A small image embedding model, trained from scratch.
Data: trained on scattered letters and digits in many colours, 97500 training examples.
Rows from block 9, named by matrix and row number. Each number is 500 + 25 x the weight over its row's rms, rounded and kept within 0 to 999. All counts start at 0. Numbers have three digits each. After the name is the row's rms in percent of the matrix's.
# k: attention key (model.blocks.9.attn.k.weight, 128x256), inputs 128-255
k.0 102:509508469485481444496515524507488495517520529473513531513522530482519470486506493456487455477503493541496486462480487473491512482543481502547505490500531490495498513484512537482524487600451520485514493532487494513512471526513516488532535477476525486541527483498483512481543549536487520510511539517446508464502490517514483495515537453499504495517501493501455472507502479492503519498496
k.1 101:493521473464486546489517525492515459498507514476508525466524500517542486483485485525479514504499506462467495519468499528506500479499463505516495513540497518455483533527476462477488412554498459480488463478493497459442496469503468477530477527492494461458513480501495475489503496483501509514476520513495485496549504470485522522464448549473512508516430479461474473487483506537461499502508
k.2 104:514489487462517513468504486524514549493545545490501450494492538505516516505485540450502507546485484553494473498478532482462520504518540490495522509516482515486506474467503567491516535465497508525460489507497494534483488517522534510485535517544545487491514519483499501545519518487482523498544518527527536458473457496480500489477485495455490555522501476488560464478447533515511530513489
k.3 126:497468550505505528500524490479491483501509465505481468484495508486483547523515490556499531483501532487490496445512488477474479517503506518513434469460500527526472453514542467521489475530492528470489519538500541491476550534456483525501511514506489479484506491474491508559462508531563469479475467467478502510471503467500491463507478504527517512466497463517496505528492524477493502498497
k.4 098:525544520519509510483528494526473537499516513473479471493519482503484449484513450493512523471500485477467513470537493478468484502496507487479485492515488502494497542555489450521512500488454527498494484549552545496505531505471504491501506520568529482505517504526526493550520479478537491531487516508532506465494459504478506458517507496506466482516485533554521514502497514482526521450560
k.5 088:493519466530488502473494506529514532485487470490472498482506489527513489497520470509500472523547492494475523490524473488497500521466523507538496471505505482524515468540498482453503474515481497478498494498525506501567477494478562487482553519540505489519488534475551521508481530497492526478465510449517519509437518524501533499495490519533480477507511506495483504514507513455514506502499
k.6 088:503544497521460446492481471499527477500479520506506481520545489530512509486484494485484482456485502490559557523514498478515509520489509473502481516478518482514500553520515476452527482489496491493513481519497521512477518551502510477527550489530459478579497529496524496510499544509529462539490483461488515440489473524459500492531532522537527456525497505508511471487485458469529476477534
k.7 108:509481508509482477516495445537513498502461474497474486508509461497479531484519527513506511505534484504496484522496501543522524552547456536461478501496494496510513513505522530514523559471507462532511482506522466535525482480526501472452496514492499540553530539515559508495504533469466510493488499512481503514481528517504479519518512493510494499524537513469523490473521460466490525505508
k.8 080:492472505469500480497461503497551518511525530518501497476543499529510504497491509457450499490527459479528518509461480497533513451477466524519505473458538483506476509550514527476501470511501494466473542501489504511516479516511459466481500492485475470502499522494514485511514541530516477493431478485519542477533540496496493511548562487495481504526484510550573435495489523484529511494490
k.9 104:473479497508473491480496501473483476514514500512464485500487492478509479483496497556498480459510491531471462524449501519456516533481520491476526497507520539503541495500506549524505523504447497516491487520492511523491494497456505477514523489546498452412518491484493502508470521483531480499533530502520520462476449493516492492472495483512484543507475491476503466445516560518510477456491
k.64 089:499469508479530492507446521489453471482512521523523515466495507525528510489504504522511439477516498508497536488457483462507491489498508512514557503503511471528510520539496514474483516467510463517497531529520486504502460534535521504520526497544522490512504492498494480510486490483494494509523558535461492474512504517515482485526511467536490493526467522435489543478524471526485550547529
k.65 086:455524510519510481514477481509532477540502497521537468523497529534482557493487539529514477452504507514521493524508498531491436507496472534480507472547510518466531497508523464511476491523530532482478486492512596520477523455471479488468544504545501502488479505505505465490502528511527503489513503527493449540535479555493481490530459550467512503456530492521498487521512492482516486527477
k.66 102:514535493502509494530494485470496473496514496477489501476486507498501499481491484503503486526508530499455508503466493489501470474520430479514493524485500507486486569535509506519528497509490521492556521498514488483514509497518498462532509515498532518475514537483512508446513524558473528526480507462549536570523538493525504474459469528492487522510518508515491467475479525470514445499506
k.67 096:518534506498492497551475496497478569500509514526500548492497481511460529421498509542509523512524507524510474531541480498519467484500517498494528538501512446515545492482485547508459524470493483534541467513485504527524471502503506527492507557459505504480495500492480515499517502496479467483513482468521517491496466455519530514492503471512445516556491522519462498491464489529530475466486
k.68 086:515507551539495487490479513518496473535478514487533529491460484520507546479510496512482524508512495518510498497515553463508520530514492494506423487509481502469478493524534514488487528482502498502543518484543552478507501510514525510495503487517489499504549496493441477478475488534527500478506533459493482521469516519492553525483499519526491520491484475461466502465513502524477481523504
k.69 116:485501506500490501556520529484548511552548471507510505524540505507478495504468529519450492516490492512517483507494533500480487552470513527502487541506506511534556479510501521467521504460500493502505452511516518537465490530490485511526516521495484483432496490505486470538471514508535454493516474496471512463503474518468485476515498450516485515517508459536518432497463514551529456501501
k.70 105:533492491484522496504529508534517532520512504470503457513480557452505497524476531525462503470541517486519502495550504484474490547473519491488489465540476509460500434528515488513478482518527526471489494507474524530461462493507531534544522480526483536463461462436520541531482489509495498463485517499471486456496432495544519438500526463462514502494520472525527511539487521463503499520491
k.71 107:479522521475521504482497505567489466450498508536497514494505505477485483507537504509526480502537457496541497516488529493511497488473473482526487521469496515517514497550470529538478473442495515487480498524504541442514461526578558527532554523496528510457536486521474492547477469497531517508494530521532522547502505483514544483488460519497442485508498488482482543517519494476530520477512
k.72 104:488515489500475527514495487515458487500511492491477495486523472548485479498505543479491504473512555496516530477501442512449459517500463523496537508501473501477465504516472450528521508499508499447511513510497549519492550501451488487475482488537492470508509482472478493522482496470524503511532515479553528505503513414512467494467462489517521503472473486567505475454490479497449473524492
k.73 101:463528548499494528504488484444485495510510495535510469556491465513497517511521436510544495490463522509527496489493502481473478517470494501510479484443509487528540484513549464514528481483477506473500509463487508496547481571493479480522501490489519492473476524552521525519455531503527522478486509483479498536509510514484474538517485488510498482512496462482459535478505523471472516530500
k.74 090:505499506517454503480500562515496531499489483499556470489552539484504554493479498516533526501524537517481462488498470499507482496487510515524470510513538478516524494485470474501512508493515510507488500478510545594493480497477479498508519472501498500533526485519499495483477551526494540505503512486448477454519515482482545502492509491450491526481497471485477505504492462460526488522461
k.75 107:507513488520516468517496514523515479452518481479496490534494543439524473505503469518493508459509516521507507478501517495494497499514522497509489485577515487472499515483538520490477520492535477536485486498513455530502457465561538499509511491472464529513528456502476511510526512524475526473471467487464467481498498541489527536542531472502518482543466468482487491456545522502506553548538
k.76 101:510465521507475532437482454492512558504515548499492538455490525487489521530478539524526484487534442481504482505443521523520510478513514516497502496519537485496522510501506495456521455504472517475496500519497485532492432511519493493460512476525494450507488498498512513517531498514502533519503510493530475477519431516462468461514485491507518524489512495484547495493455478517536496482505
k.77 104:475487512480486539511528487529534481537500493457494480513477515481481482526503537478489544518516509486453504536492477505462546500523552490491506512533525486498508484486517512448481476515541512468508479518502492486496514492495510534450488497474537468496473484442550521468533489499458483524492484505472467479501489529479494496491520504512515532508587533474509489483478539532501498496497
k.78 100:510497490519495479487482463456481489489483496528523474473501462508497508483477481502477506505483527528518504517486516501493456512498436511484523517474501459496495527527468518507536544491476529508485523481484519567494488506523499450497491466522509526433546531526487486488525507478552470517489474481531501545504523532465471494504496509482476484491511519478503508505497494495502468506470
k.79 107:484510499498511519445530464468531537535487490507512536488499543539484497499497481489559494506535517527488501490479509511509498436475511473496508522537521481511516496481465538461547480501468463538507499469501511572493516471513531489455502491521527484495478500538516476479490498524525512510513520453552520493498513508511496494545474535494508510454511538495455492473446500489475476493504
k.80 108:520517485483507537476516478551442470493501518512464545464471527518472499481494507505512493482552517484487527511497516513466487498490489475529535518511503541485525557524469457527519475486500533475504533501499514490498534480480510519517489515513520470530520470476524493503461504472529526515546481460535501468493480482569541516487453518452459497480519534497459526494445515451499481463479
k.81 103:499483543506494504505523485504505490488517507515521427514515488426507549482493451486503471517551538499521481448550495459532513501513511481499492470531509500526469455476503524500475465566536561479515540486501503500543476523526529523508498543465497512473493489475467528485504459483500484435444459488483508491463463504510494480502509495499497500505483499527484508483559525481511509501498
k.82 092:487500496467533512508467475516534506492466543540515504525495526502501522453500502491489477494571442530514514451512492498491489475481539492508525476489461526493499485507492462509519480496488511524538522546514486476493489463501543514480491496527482497531549494487491481511470515457524500488507498491536466453495540518486503487504507537498471463491484539506462496487471515508524495507424
k.83 108:501543508495537496501474508511505548524492465522484462507498434510511500486472531502454495530503498519518500497477483539507562542489501515507517501517485522498492546519489555506567477513500465524489438531535535493505492522458545534463532535511520444498480504547496489509520478472494464512507482530476518455523513490470474543509500481525525492525527474553447485484501493543551474463506
k.84 083:469512454487500486469536504487512470502487498509484499536471482517505465511517492479471551542522521473465508496518535431490511517490548508491507481541588510487509478492505483495520472476526521502476483483513543466442511485482462456495537507519534555494531506493510517477502464524510525451494535491548488488502473503472530529455513518488511504498525495530509525498525507483515503481497
k.85 087:487508527468480490504521468510453556524473478539524486515514546548494550473518498507512462497525499478517506505519517447511511513504473489495491491490498512471530456515460493525511480513464504530517454485496530507533500526488496507525529480480506460483538467480468516497493476473533514486556513514504504537505494504475455454489464484463553485505501526499470492480548440472510487491494
k.86 111:469517510500492478493481487520458517501460503517476474461475499487507532498493490490501526526488522504515498465566466478470477505499504460485476502483536488492494506546498478519495493486443503496506529514486500490535478499478489480553552523517545501454506483507501497521480447458470518516504518494514496499471529513500466494519507497517508503475482542540535513493520479490462507479474
k.87 105:539521498463484476507463459543490544501473492494496457503498486508471524525505466519524536493507522482525437490526461499497494501501509490445461498456534501520513487508528515486476508510496520509503500539482518515509495522469506468501554539476507496491450518560482519507485491496497543504477482519484471519470555523486512517511481492520484530509473534509500491504541464504506507510477
k.88 099:485509463497503506474474506487509494492484510465436519511515521461480506488511482493484522484463550504479551532556502486480464528481503486517518465469516473501479482483510511503488460511502566500526484469493547520506466521499490435489499499522479523480498523481560511500509536524502519482490508491508513488494493461511522467483484483485490494548507541467514542492477540480503488508496
k.89 108:471476528514509484438521490483500476467517540501480503505445452510483483481495524524535489510474471514489517524480506499472503484499504493548537524500500486489479523525494535485481464461472515524469528516541494493496504490539531508500508535527503515479528555490545507514540498489508499486526514497553513514478474469549508492502466566534449539502506500532493547488492542496496512457539
k.90 093:486468483444535507491510519484489523482503466483495490470489497458519490525509527492502532542562475507466459525478457492530530511458498475493527476534452496539532499481488505508486457490521495501527501501508523479495496489534540517482537524486517513497465503488492500488539481483489522488518517472468514484508508508530508491436524525504479503520480518477516488485524511493485523469481
k.91 105:492501515528474493477431509500443485500476515500514479487458500516459498536485495483488508479498495482487483464499510478458478484507535501475490535453490493466498523570509478504531512519488504462514520502518526527506495496502473517510505500527509508467522514466513479527491475453497537510484530453559485499496490494523518519505472497447472500472520529515458500537485458499480501513502
k.92 092:464531523515481539507480494498496469463493492474543518545509512543497527510517493451515488479538526537467497511533484509479489501504514527528515483492556494513496452474505470515555505494513482497507504474480498466508522519516496464554510468529518481448487498492516529487455484509489523526489499531472487486506498455497481500511483502525501489512477512481511537503498546472491559505515
k.93 080:506517489523509526516525523533540501526530491504523482529505555506454500490474510494476455507539493486517501505495491506516521509527465539515496505566506513504510484519484514493511516534533531480457497500478565461485514457497485538471530491514455464507486486485538529514503494540494458497522486531505512472509478508478494488495515499509518492502525485545491460534457502511481513538476
k.94 105:476472493515501503495491488504467501510465513526531468489480476495537499511516520511527490518529473506488540459495483470478471501493521520487482468490497489511539473532477482508508486485483534484508535449474530501484528493489490447501487521543517545507462480502443483460449455535517501456549517534473511532534453461537493497500481522498494516458467491535492489467529459472470502522476
k.95 097:548501501517493513456521478504517487508525547502502525491526516471507485509483514507478528495510550495481520501505494504498530511506525544505465535478537501504481451490495472502480539538495514466439539445554488512471544457471510523499494475495479483508502477492507487511525517526500496508521446493536524516536472474481496561510522485499531518495529504560528501462459521523502497492536
k.96 088:464496505502531510529457509531496493496506502532536488517500492496518529500475498479512546463528509516540544501489482459483452518515519483518496522486476516477497492518515472516504468505510515476508517524495504467523487540523504444531493498477461519476476481464490537521489509518524493469501486489506528493463552498485537515492476498527475470503468479509478524465540503511501523481502
k.97 102:500498511497502514498508496481502540514477510539510501527481501519515523497505496461473486524512466478508549483506491511450484460508489526498557469505473458518497501486480530451519493502498474485504506528490470475525493513484508488498465488493491468468517508468483468505516462501510481464548504508502519508467536515466431457516516468516524520525455525515527499476494508549495485509511
k.98 091:508479516498522513516534523488552526546501526532520508486516525518498543484514523479476463513505523488506489523542510477530497458478554493502516445499546438528543473499484526502511474463450498526536505503514479538513467516528458537515526492523477546464438535503506519497466479517515501495534532538514502472531468524502507483551507529497500502544514514527518518562486478478521505523477
k.99 092:509517510521474492526508560509531502489519531479474508521519525481522502517496516487461490524465504494471498504523502511496462495472509517494483512541498487490529445459499514455534524518527475512485469504502503549489453501508489550474493535496543485473508455465494469530522529508488480487541480507469451480479463510494499520547540452477510484522479449497528492499505513546504497519528
k.100 094:493484498521468473514509521510519560552546529487470520496515485538509488451490544479480515524524535532510579467480494480510483482503522507547498527506505518513522509507486510535491462502465523512480499483536523485475476546486472541479462476520509461527477506522467479500514509488543460460510477519512530459530480489490478520519503494490532513473539492536478474419498541500510526515512
k.101 139:508501504492486519494532496488506524532539502507509453542503498493500508511479518510450529516522497481481482524503492545477493482509530498485544486585483491500507485464520511444511494544547476488527427520504500527505496487497545523461475507482495480479482510493511514491533479465482487536490498514476488473491469508475477509506507452526492505514513483499516479527503518519552529493503
k.102 096:489490513467470518500491489575504500528479457471504457520489480482487455541525482518484484492500525483485462481519483511534522527506461507470448512520515545498512499544496506484508514555527524484491469538466533522457522479491488513485547525526520452475505531486514461486493464504491476474458483542455471485519510500484483470463544461517515531493536496520498508535522476489512520505491
k.103 092:527512447498498492511488511492476455447453504493475473486483496478514509524519467478484506502534486509519504493527482487536454486509486484474493499485542462478519507534503455507560517457508519484471522509494520464506468528544505487560544516491509530466491538541491515492458478495512541492472509525532476531488502495506522520489483518502516496537485527512535514552523482516466519507499
k.104 100:512524497520476534516498478473529518495511516482502475503480479453515513513473469499491477468479542476509554431526469494495478515524534500519498505481492462492498509520539451509527501477513533494472538473479511493510497552502471496514530478516512535528512516499461509505454485500503488468437452508496508468516515494487512511539534458467531502472425470537506552481545509514527523537481
k.105 093:501499467451502493485508489537500495448456519484483518500479511537457489478500489512487486497545509452480465519503467498475467483543481485502532499512496485478529533521507557495497519521482509481544478513474496499504492490449522472500496520494538525503498503529506502460488517506428538520481531500436486512487513440514496503549492512493476510519500474511480507463499462444473505542481
k.106 100:511510498490542540486494504522512518478454477473477514490447526506542497489507525494507484512527562520467501514488470492468526480522489511539475474485514513498491486515471513540457465474481518513504521495523468478475471492499550500461477475481510533517506491458488526444524516494486524508496512518528511523515534482510504551530488496495513452546553494448518519475483486461537517502484
k.107 094:442532502500529518528493532472525492503461467484467480507520521507510523499523456529522478500542517534508528501484494513478519453457470495542477497527505539500496497544464465512557483496496500490544514507501476561520483486493467506539502496527495518518525524473520564492492476473512524543515521515480504526477544448521507457463490560502469480462551480467563506534517476510449492513488
k.108 097:502496479511464434518502542504486473479465473488438485510492508482474484488532494509470543493503513550524507514545515479507500529493524474519450514497495526483510448497481484484527493472498451482497506494504501502492514459508505509527552508475509540468500456494497460479504489542490506487498523474519521485514504462516523512462527466479483494474525521491498522524472471529448512489534
k.109 101:511461503474516484522500502538499530542507540499489517499486466472498507498514479510511507514541525499523497500558469509525532480470514493537480464505470531481513517522495538550493487497484497540448460535474503478477491532524514572440540552490506535533511518452512529522517523482529501484467473475494500478497481513488524503506555485459474506512523500428473505494494487479576524526462
k.110 099:540481516539487497522483502551447480499491494525504498548474502503456536529531530512463528546470494549465489500558509483492515532484521519500491481518501518491530484519529476443497520510511484507487493506526493463547499501528493521513475519476512490481537524511468465496474488465510473490532508499493521500512503507501481499485502497497474527508524529450483501510495459530570537523523
k.111 102:521501510531485525492501504489492501514460522542514518455512536473517484518470517483492542518499534496455543501480516477536506491494545518599455497476520521520483475495460491466528512506454520503499549499510524484504553511451489514519549468519507449468479509470497459500476475501496533520543498485502541526506497484488487490517470469503550504484520544479494480502492533498526503530538
k.112 092:465496482490547473522503481483515506522471482504511463493450488553495553483479489491496487506483451486507506499472500519490513462505476446465504487553470405512510545507503521472470522484509501509541493531493479489523532495551529465505496471463504515485520542503512503478548498502497534511507536473566457515468523522464492484495502524500501505528478502560491507521460501512488441482466
k.113 120:470525545483483467538529514516515515478481509527477508497461465527503502447479485509539521496508507448570542516456526512450477500494526521495479513483473495498472518494475492490511525450452504505514482505500481457525527501479466478512476482477488511520538495500484512461505504493485493505511531479510483542505561471507463551528505507515487478518481520540493500445526478506476495494481
k.114 099:450498540468495490512522488536458487493505497522528512528478485524474500464540525520510452493536497518513497518509538500476480500483496506539520482504472530522538528503461523509471493457448479544472487479483512449490520519518512523499510537512501498476489519505492458475452503485532487461552492552493504506470517475485484540487495525493504511496489477481469495458543460528496507480431
k.115 101:506522523511478511449523493518512522503465493551535518505471461523503503491466528536541524500496500511498495503479493475470483528490475489529498525485515494510481550488484525514486524485480502517516496512521532526474524518485472471483512555529502496462536495497507507508549491471512499506487476496544476512513487540456504552503495504491495497494513507505472501466491492520544502480497
k.116 098:478482523509561529536478510465513546540505538497524460471471513460517506553496497445452517534518446482461485521517503497533473484517542498531499511527449462503466492506510495494538463555538492472465520498481479490549490481513506504520480492493510512465459524480498523477500509470484495512505512527469498521507488514517510481519473455489461512522471535485499526519507547519488537521507
k.117 112:523505490494464534518512513553488532489504448473507511492456486493457422484468484484516517506523508524495462497469530495476487503480501509521495500517483523518513546511478509511506520508487478539474464507525470504481466481431528504457484460483516498490532486487540486459519537463515524465504479469497482459484531480503488595524544479490486494498556484470498488513468521483521521489471
k.118 087:509502470486532498521461553527522491481491473499512520477478503500459530461522519457496482546550447513487506527492507515547445491486513505515513515515482483556502472482502519472446475476558515473528486519506526456468508458514499514491529502490454482498479522506452496503514498515498499535526515496506527517503490494548547464475475483516510526499523522523508510518440501484504437506470
k.119 094:499473430480540498537487507509510487455483499467460502496487515477467475488473492530460511489561446500495527482522476537498488545478499498463471512519495498473504505509493520500479505487492518466515492530482479475513487479493487476485523521485477545473491511545482507484518518543456476517506494494508481481525481472456536544474485524511495485500516510506523507508494525502526511537461
k.120 098:490504484511487485533506492536543551518508507488476523526533504485518487471514494498460501513525476468528513479464516527529545482535543511484490518557486482522484514490517533501461510502544465505504441518493481475494494512500495493478515506469473468523522501495486506515545543528503487510521463491484489478488498537473461509516536506540539473509502522546521472498519522520514513508511
k.121 094:497514485460456509488466508529519491520488482516493456481473516473514446514498522479490508488544489472502522545505522509512515496526521486464502514502503481536465545524461483488553453546505478453529488473534441497467508489535536487515485544513508464442491517480472540442492484483479507500479477540495506531505523492528488533484500520520526497511504528504520498489512502497480513476496
k.122 099:470504487490494482494543513485493460516530469484493492504487511485510540493494521511503511490517492517473479542526530561517508486460497557559567488535507504481525502496510524475469494528505476500528447487516481529455516467483504489481509536527525507489509493467520498462519504480483475512543539495461523492514538462468484501479535450468483521531521496488507494454472491496527516477495
k.123 103:491518506503520499530483483425519500447495479546484481504474519476509511484473480491499486514486520482525512531453522509469441476496480513488487488483507467525483490506506510504536515465543507450525552494498478474540472546497516426525483480490504534467494521514517462474455501526497500515518484495534535512457509522512485521508473505536527485533455475519561470540499496497475485492532
k.124 119:474492511501503511481497535496513475432495477469516457512537511504527491528493508476476506466468498496501500468559477513445454458458453499477480499507493495452498498504504487531528497483527509526535521439457570535508467524435468506509528517516539564530498489460506489491485522488524496432515484499511529483501485486516504478513482516450468458507472456515482503507530498474460525521527
k.125 103:498466523496531509490528494512552538560514539518478513485490530529518478475551472499496561527540503482467490513479493514521526471514522456530500535480509469495491506475534502510511443567514511495479501487557487501518486478497486525451468505493488476465493532510490530491531525506541490496496477494523479477518486529490555545484513536463495505465501485526527548515482509512537529454504
k.126 087:483538509513515510471530541435507517515511470465478512530493545492513501511461480488506522481516540493506506480456521503474500534472496515514464510522513479472462481484510500469483531514538495483519529487516499504511540511489477491522503444478484526511493491476518525511512511530486534468505486484502519474492476473512491467454476496513491495535508470498513524468457535481473490505492
k.127 109:487534460494469493483486538467446506520459488498481499465484525543503539500512515470442456491501544474477487536531510520450466467496449531498496494504513476503531470493496473475483506534474514498512479481463529521473526489484472474516533473511519509496484469435495537496456495532502543507534504455467525480480483482508471432497450489475532530514514498472498508511460457460492461470523